Rows from block 4 of the image encoder, named by matrix and row number. Each number is 500 + 25 x the weight over its row's rms, rounded and kept within 0 to 999. All counts start at 0. Numbers have three digits each. After the name is the row's rms in percent of the matrix's.
# short1: shortcut pointwise conv (encoder.blocks.4.short.1.weight, 96x64x1x1), inputs 0-63
short1.1 103:483490515471504471457493481478493461481496553551496512474487457499478497462474484490532482507530521466532466485533526490455504504518464487533470474487536533486498486468504489478513468494464509
short1.2 139:494523545481536497531465476520486539474519535489501518497516515505509522521476504521511493536506462471494511502505510535461497501537476529452532464526516551490524503474534476489471561508504512
short1.3 102:515540493522487513536495470515508488515543493496475531474504555527524526443499475457508496469512483522492430500499480452502500437506478491517493511514483531478501524531512524494523493498503509
short1.4 105:520498494499512478510480457485522461467518461534456499516505518505478546453488515464502525457473510473520460518535503467498530548487489497552489460486512468507497516516508481480507467484478495
short1.5 098:503527499481524531519532475483482533540491505536503501534493434518516490497472475479494484485507488505531556482545514518467500486541554465478494536487503502508503478501466472450516494499489477
short1.6 107:516481484482535511502508507502457526521519494529511520511478484551525526503496509512494542533551463506491536473486497507503523508522469548513495521511518524522511494452489499580463515518499529
short1.7 126:473502476500500482496484472494451480506488478450491509524439470503497474512512514548483516517527490527491508515537493558518513514490515493510521518554484481510512519462543542493502495489518558
short1.8 092:484469499509501524524541499475481475494423542494522494520495498495481471529504482498520523526507484478490564502514450518487471465512538553509515514494478516527519488527535484503465484507477509
short1.9 092:477501505538528497475515488492500495491448536522499480490519496479489489570471495485479508475510485511479530512491456454536469479522515525521477521509480554538499506529481537520490474480467533
short1.10 115:497537467492548440488518513515485531497510484517518514501504460568509487501493514514502483569488490543519524491511516523459452502485491474482501486505543520517513482477514498475512540509525508
short1.11 122:522518513490467479521496487487498513504476501560468502505550492503480496457513503477491499485501470502456480488518472544495542518519493483499508516473511491492570517481463557481521520454535486
short1.12 106:482484499530474510495536499498470491510456470453509500487498472465488508492459524530496481439497521501481440495499533539495476500495491468493504525551450465493483495482515518513486531484469469
short1.13 084:519497463520507521510502515499517489483514484528477560525507499458541496480481528514511503523480473491484534469518473454454491439520471505527489513505475525486519504503555477488542525499488459
short1.14 100:475449498514528508531463483534492533513509501533503512470500508518457508512498527501494543505506499497520520493501519497470491442512532528501472441506546528477468558485509489542488533503491519
short1.15 104:500523479515504477493489451492460519467539493499493530499486504461519506474523487518530451500493539532498504484493532514489542556492483466525462511574493479474501538502520518492477498485482511
short1.16 086:494540512486511519505536499482573538480502494499527496529539483460536518525536476495571546510522525496516512513490515522507488465507507500527522504483503519479491487454484518492478479539486488
short1.17 081:508549520469483501550508454475515547488556485527506481475508531504528547475526529489550494524508537486518475468465509516496502482477521550547496497490500500512497489482490515482482522511491503
short1.18 122:507507509533562519522512495504507511484478525527483490489542500524539515480475460510511514481536470513462483498509536511466549536528483509452461476486477468519520485489495502497546452490483506
short1.19 095:488507508507511512469499507536496469507464438479505477512515501500486508498503492508521520510490547472490485478481481468487518481500494548498492496477439513475466490461445473528499506435472455
short1.20 088:520498506508531509518507524500509509515448494472479455501520477535486497494494461515496497548503512430494475517520486573493521486515519507455540508520506511524482539488467471469533504512489480
short1.21 136:499493505487466506502532539482534490481491459551458511474495520524458497471500489540513500463511478507499480510511482482520532501520478487478487470507487469526548441464523494483454477490542507
short1.22 098:494455469520469498510482481520510492438446515499522520502465478485485510475463495451475510526498467485453519504541539502471501507509515462492526499539487548487497489473495512502533514500528523
short1.23 102:518448443511512474512508466493495490519515510452504550550488522523486469465481463531481522484471506516509483528538503522503518507491513498490487491536495501559493494492555512494457516488514508
short1.24 100:497508500502479479530507457495510482506473498518476564467458536506472492459471486471497506501488513463493436470501511452476501510475495502501501464473506504525506490536553457526512513479524509
short1.25 087:496497498471522499504492525489501519478464513484489529512454475474494502483495475521499529480487515476448401522495502475521492512518502491494528529559479504523509554473499492510503491471529527
short1.26 081:478544506497528516502534516518473527479557468504497488493532504504534514509523480550511528510481548519477498495443522505486523493488561461488524543541504466475509499507481524485491499490484507
short1.27 107:550537513483502514472512487493485481501531529467465522465457497500514556502527502523488527529527458506530520489478491491536505491493481509479434471513493493489462546486471532498529524504505480
short1.28 123:475477492474447494495532482495454485522536470546525527502517503494463474506506468510522537479444510510553519494526505485511537528527539502490531475525499495516494459494516476486529477477515501
short1.29 077:511442503520518542505512499536528517489484468491532484498528520486482534553518482479513493499506499483516501495473470517470508509508559535502482516468494549509444494542502486501471463477503537
short1.30 101:518563506492481492500541500520445462485530453493476503500489491496485514457522474518494479475480504481500512466501480506498538511481497482510512538551471462537526524477483515517487559488484511
short1.31 122:493504495532509532519467505513485488468495508506479583511484464498506507517495555449484497509508502455486494504498505515484492468525518487488515520503467545509555492464503504514477537474528545
short1.32 083:518505499495515475531446488489468491485483494525482487579523506547500481486500486506491472508510558510497447523467481526493490469510541527488520510472530484505516518521521468487506532458496521
short1.33 096:516502497457512539491475504483508489514574484487449522470507492435477504500524516515509493515510524491545524482509502470522524501470447518510511518490470484483523510456497530501510539520466514
short1.34 089:519511488497513492459508440499523483548543518504530544514515477475490512462453515523524495525500480493498486501514484481536504560510438481502468462528524475518475508503494507494516514475472498
short1.35 093:518490478515513499519498497478498531463490469474518476423511504544495528528505492532489496485448507556534496505496499469487535487499512540473521460509493469514496499487491492465476455467467488
short1.36 083:467456525491466530495499510478477521521508490503500528461479459512515546534539512492517485474494514454513559479481478545485479508526499506523533519505488549475479480499495499506499482536476546
short1.37 090:524467508499538497478481500532488441496469495458493477514511523527456499496447468479494537496515481458471505496491478499462510510498494543524487523486490531494486497497434478493506441504486486
short1.38 091:517536492517502520506497505510434499489486513487485470497491508477488514487509458466524512521485520503494473472540497498439501508517558539536516492535479483509544505535528438517490506480526486
short1.39 089:509463485471507501477514517492494492490463494480483484468534503502521509571487477452488537479505514488496452466480535473447496503512505516500447521452472545481496483486490494516475468520496499
short1.40 128:533503497511430507480531471498456461515511474474457505503488494491485535526503495527458498518525458542513512479513497488561525493474542477485509520499508481498515519461494525519517471471506476
short1.41 113:475500530520519520562520539525504497540484515522513495544522518515518535517491489510487550500534521493493490502532542492477534566528525511490482538514497488521520475510463503487514494539506470
short1.42 092:534438528534508488478492484474538509458510490524503534472502486503512523480483525460462517468506485502492500534535533482492518486529486463453471521496478497503511480491493506471471531521552534
short1.43 094:543500502494519464505472489527497474500508477524514500503520482519520479511485474506517479523520509514476466456465502516486435570513552510517462459521509522480489452472493535491478481492497503
short1.44 104:516517495495498506485505550509503512480500514514528494457411495461468495505434499540484517491492508501512513526494487493453503461476480528493491478548494518514481515488525493500511535538472523
short1.45 084:493494485484475471488534533494448537459490493507462507499495509506520550495483458444571481498505540491493501483464523488494501507525558513490493493523475499525466481529486481508494503511509530
short1.46 113:482507469514490520488479513515489525493480516517515489485477492475503483449493518480540496486521486455532509479501486450542446441496509510508457449466454498497481484517532472525487471521491489
short1.47 086:496516513543490459529532487503497472474446496532494528535514520516466493472448487477458539506491520488509473518517469549475517468517488522509521488512491482548508517480508473487527507541505468
short1.48 096:510442550532478482502459489512557472498468477481481453517509496488526492475502489500492508522509493497503472474518507512540509502510517503502543500525521527517543490463495489473505535555530458
short1.49 114:511519489473474535508517502483477495489525465514512484544515485523504536470478502507444468542451470552510503459489510488488577499501526491502456498492499501492476513523496504536502481485513467
short1.50 102:522471505525517472511493471536555442514525506496468518514506535518495480462505457493457491508457497481549479479512510524476464502479482500516525510438501505515476495506474482515494458492483477
short1.51 078:482491485479493509498485461527517476476521515493507445465511509504524479523484458554512470513524474470459559464490507509488457532502503475491506492524488489505500484516455512507462436496500512
short1.52 112:489507522490497463499502494507538464518534513526478503508479507484511522515476474472492496504470505446548458499547534466492492545521495530511500522442520540513478491504491456531494492448505512
short1.53 092:468468430511510482531482533487518470507464495468518472461493509476522520473518514518498524501478505506506488537528492503467526478481505540473501493500473461460483556442503493510502491478501522
short1.54 086:492560534504497496525480494514529511499515502542503485529509516486528527513542489511521487514522528520515498466505562481500515478509512534565510502449475510491491518477458532541480497530516522
short1.55 091:481492506478482513519540491504499514466483474506507545491466468510494455496476513458486502478495484469528484548531467489450528447490446496477456485465503502461520493490523487469519506482514495
short1.56 079:472481528504524497538550531495523509487510540488504509475456519498501531465472474524471554507474527506553450506526508498503514451452507506519515499519515486529489497508454489505497483502488536
short1.57 081:499533505443504536517507475529534505515524501489483443482533548487516548459506502462493485473478497518519460507489480510490514472520549469523519509453498513525523507501461507506492462503499516
short1.58 092:529469514494480484501501450480469475474464499509433510519480461490490469476479520498468503476496496456480507519474491498499464450522496484517483544507507508504491454480505436494525487503505465
short1.59 106:485501465475517552503532499477472498499530506482527557493487484496483505476495547509498482539523489489524511482471510495494495514562555493479471504473494513483527488492486510581507493503487536
short1.60 105:514482472499513505482491490474471486485446448472501462471530510514488468490497504500540513515528536517440475501522533521471500514514497518470530505532492473509531472515442481470493527490492463
short1.61 087:503514487511486487497471499480480527460493472511471491498467534507515512467546447466523509444515520466498438482516529485503511462487484500478484487512520485523498540498461490527491552475529493
short1.62 100:471461481491546516526477537494474473548468539499459507493511498474507496558473482481529499519512533506490458508492548501493535530473492509487535502526503515457506510518525485507526500450508498
short1.63 098:537489477488503545499481502520483536493524498527480552488509466513472481503468502454493515474507447515494525524466464456516503508524498466510465511472499566462526488510527497486518516511510477
short1.64 081:504478503533477533479512462509474510515484511477529516509503486443466504521468523476518511495510481472474520509487481437483505548484475511501546556517510508479500516525477504502481453555489506
short1.65 092:472521511478523526522507524503487507517594470506487484530525537496497485515512522495521479493458497475527535530516491498538475440488504488509509485486484500528523476495538476507490473470482543
short1.66 104:504486532486508504525566465491538540475541498530486504459515555486513554482528479481542490505524478511532471487501519480481523489492519514511480521461503500507499498522494552512516500503524538
short1.67 096:518476502500483484490512479508469491516468516489479474529488509537506545486499464486536479477550514488534418496542498518474501532493465547503508484475520510499522498463518472513545498484502526
short1.68 087:461493492503516487564511478495478509481482467519492473477521512493460526472477505518467527501506521511561431503512534508470489495486505483475500494459491436485534504541510470497500482499490497
short1.69 109:499497502550526523467500491484462464546490489502463530546494450498525491509527492504513495455503486508503506486530523510542499494523521468489507506566478482518499503475552487463498465506536501
short1.70 084:508568535482518502548494495554455549506470462464497492531469495502464509500525494506506492505459555501495471507490481512504519495521518502500549504516476496487493510476475477511472499507530537
short1.71 092:473488508485504531506496470490517495518544502533518460496553475492548473507497510521489524469491454491555526528458482469529486477501517497494479513447501527498501465496505537489448491482517517
short1.72 094:497536472499485494479467495492458473506512513448451484495477511519492481482494462455487484475534527441477499476466464473495467491495476513507475474515478508513460499468517473499486480460474467
short1.73 083:516476484537492511475545497488474513480484507507517493449533487502508499509486471453480568516509511471466503517462460489485477478541507526473502529505506493468489510523493506486479478564485457
short1.74 095:492495499474486519517488508455512507515476484526510486505489510553503510511495509466487467532539518532475508506485555538498463472505479486480472455482548475511504478509513464454498561495502463
short1.75 089:495506476535485486471479485521524491530444508502464500470559516499499496516480541486504482522498496532501480508494540473452504464502504500502500477519482501467487486484514448474550495458491444
short1.76 116:494500504519512467491471478492461483489534506510509514499482503507455491528528451551490471498483525522510489491522514523552543523466515501498514506496532491494482547482546508448493517438524496
short1.77 093:496505498477490537531475484520524515511491487476490470528495524514539483482483479517488477519533519537512464496443549544511460516495532526464492490510532535516534542498469516483477522516520462
short1.78 112:514538507477477534558483515497517517478507470514466500470547494506482488464502510452468502508542514527511529506504491512460534481515561483527460528474505501490509474457503484492511519490499461
short1.79 102:520541521516513485508516523512506511476485497520516443452461497492465498565518533519509560525488494523527496505501504477480512468456517565474489491535509492506472503494520511493511478491469487
short1.80 124:453497485492491462524490493450499503471470500499550484527488484549503502488506500504475487507527527510510515479530539509487469457498498468436498474491523461535482487493493527493515559526520479
short1.81 115:463466490501499478535501480482529516512521502514516489517498527501490513517502512509478536528524534527538513498554529484495500510491530520469556476458547490482500507450511502480494539431513501
short1.82 124:512472483508530508481473482513499460495547514481521475530493468470534516537477493549493489512504508505531493496524557495507511505485485497518515505523520506484491481450543428492542487505539529
short1.83 102:498484464482468493495510483476507498533515495495479507496537512516520498501483508463455487510514460537515503513448494511503451498509508493469469504425520473439548498525516494455518516503476489
short1.84 099:496514480458485477482487533519457509503522510544523534477496449515493456532474534495459510486469458515518520485482501519474492504518473534471469524487502516503528469504518474572505502492498516
short1.85 109:516468490472516461545477565504523479463509482502557492474493522523503516485502458515543524512488504522534473550500466470472521451504495488499473516536498491499502500494480498498493475494518541
short1.86 125:507502525513441504433485480494491537534512502537538531462503487490523487500488508515494530477459501496512506469475500463495510539522563516492496462534479494449487490472481519506509500508482476
short1.87 092:514485522484540536486568489506503497481506488463511520501498485521492508516469521531533550536501490486504545483511475464492533538482477533483500504531516508475476519537504559543504484516473510
short1.88 086:527505528516551507533490463539487531539465503479488485490535475492482496526533481477481481534470499510509460503502531492493516500489547534526534477548466490538494507500470457540494501490486514
short1.89 100:486489483470533514488500505480491503495479523516507518464510501475499526517505474469525532503527519495527429528515531517537466544516523534496496477473535503496505469469513451470540495451469488
short1.90 087:505492523487488520531519529511534552520444521497485520538560513512504534504521509504550546497525516504544468531460482496507478502500522536498506500475480524510495474518468464487479520523525501
short1.91 081:479504469476505509545529525477502508488507491470477498463496485469527489484516474504547476489500512466470506459466506548491497529500552500472509505495463560467464513501493522452530485518484520
short1.92 091:508531504518510525484489475493485546448516512497545456536509492502496494527532481498559489515551479517524505512473483500515474428504499510510497524486492514458515477486479525486462486532483525
short1.93 090:498476529486526522477499470512532492454498519493488500465514480479487479460491507479483501532501486525509519480536505510511529427501498474510504497527500485444467501503510506451541458511472443
short1.94 108:487519461516464483502501535498499535451500487465506478468460468476485497466486475500475473470510460502443474469476526474445493503477528494483492501497487516500469471516452502506489495451486502
short1.95 096:475509477477522476549492560481515510501536473511562483494518494505513535488527495539521508501503538504551460491502485501481532479504539523507480493491505503453511540492483497498528492552528521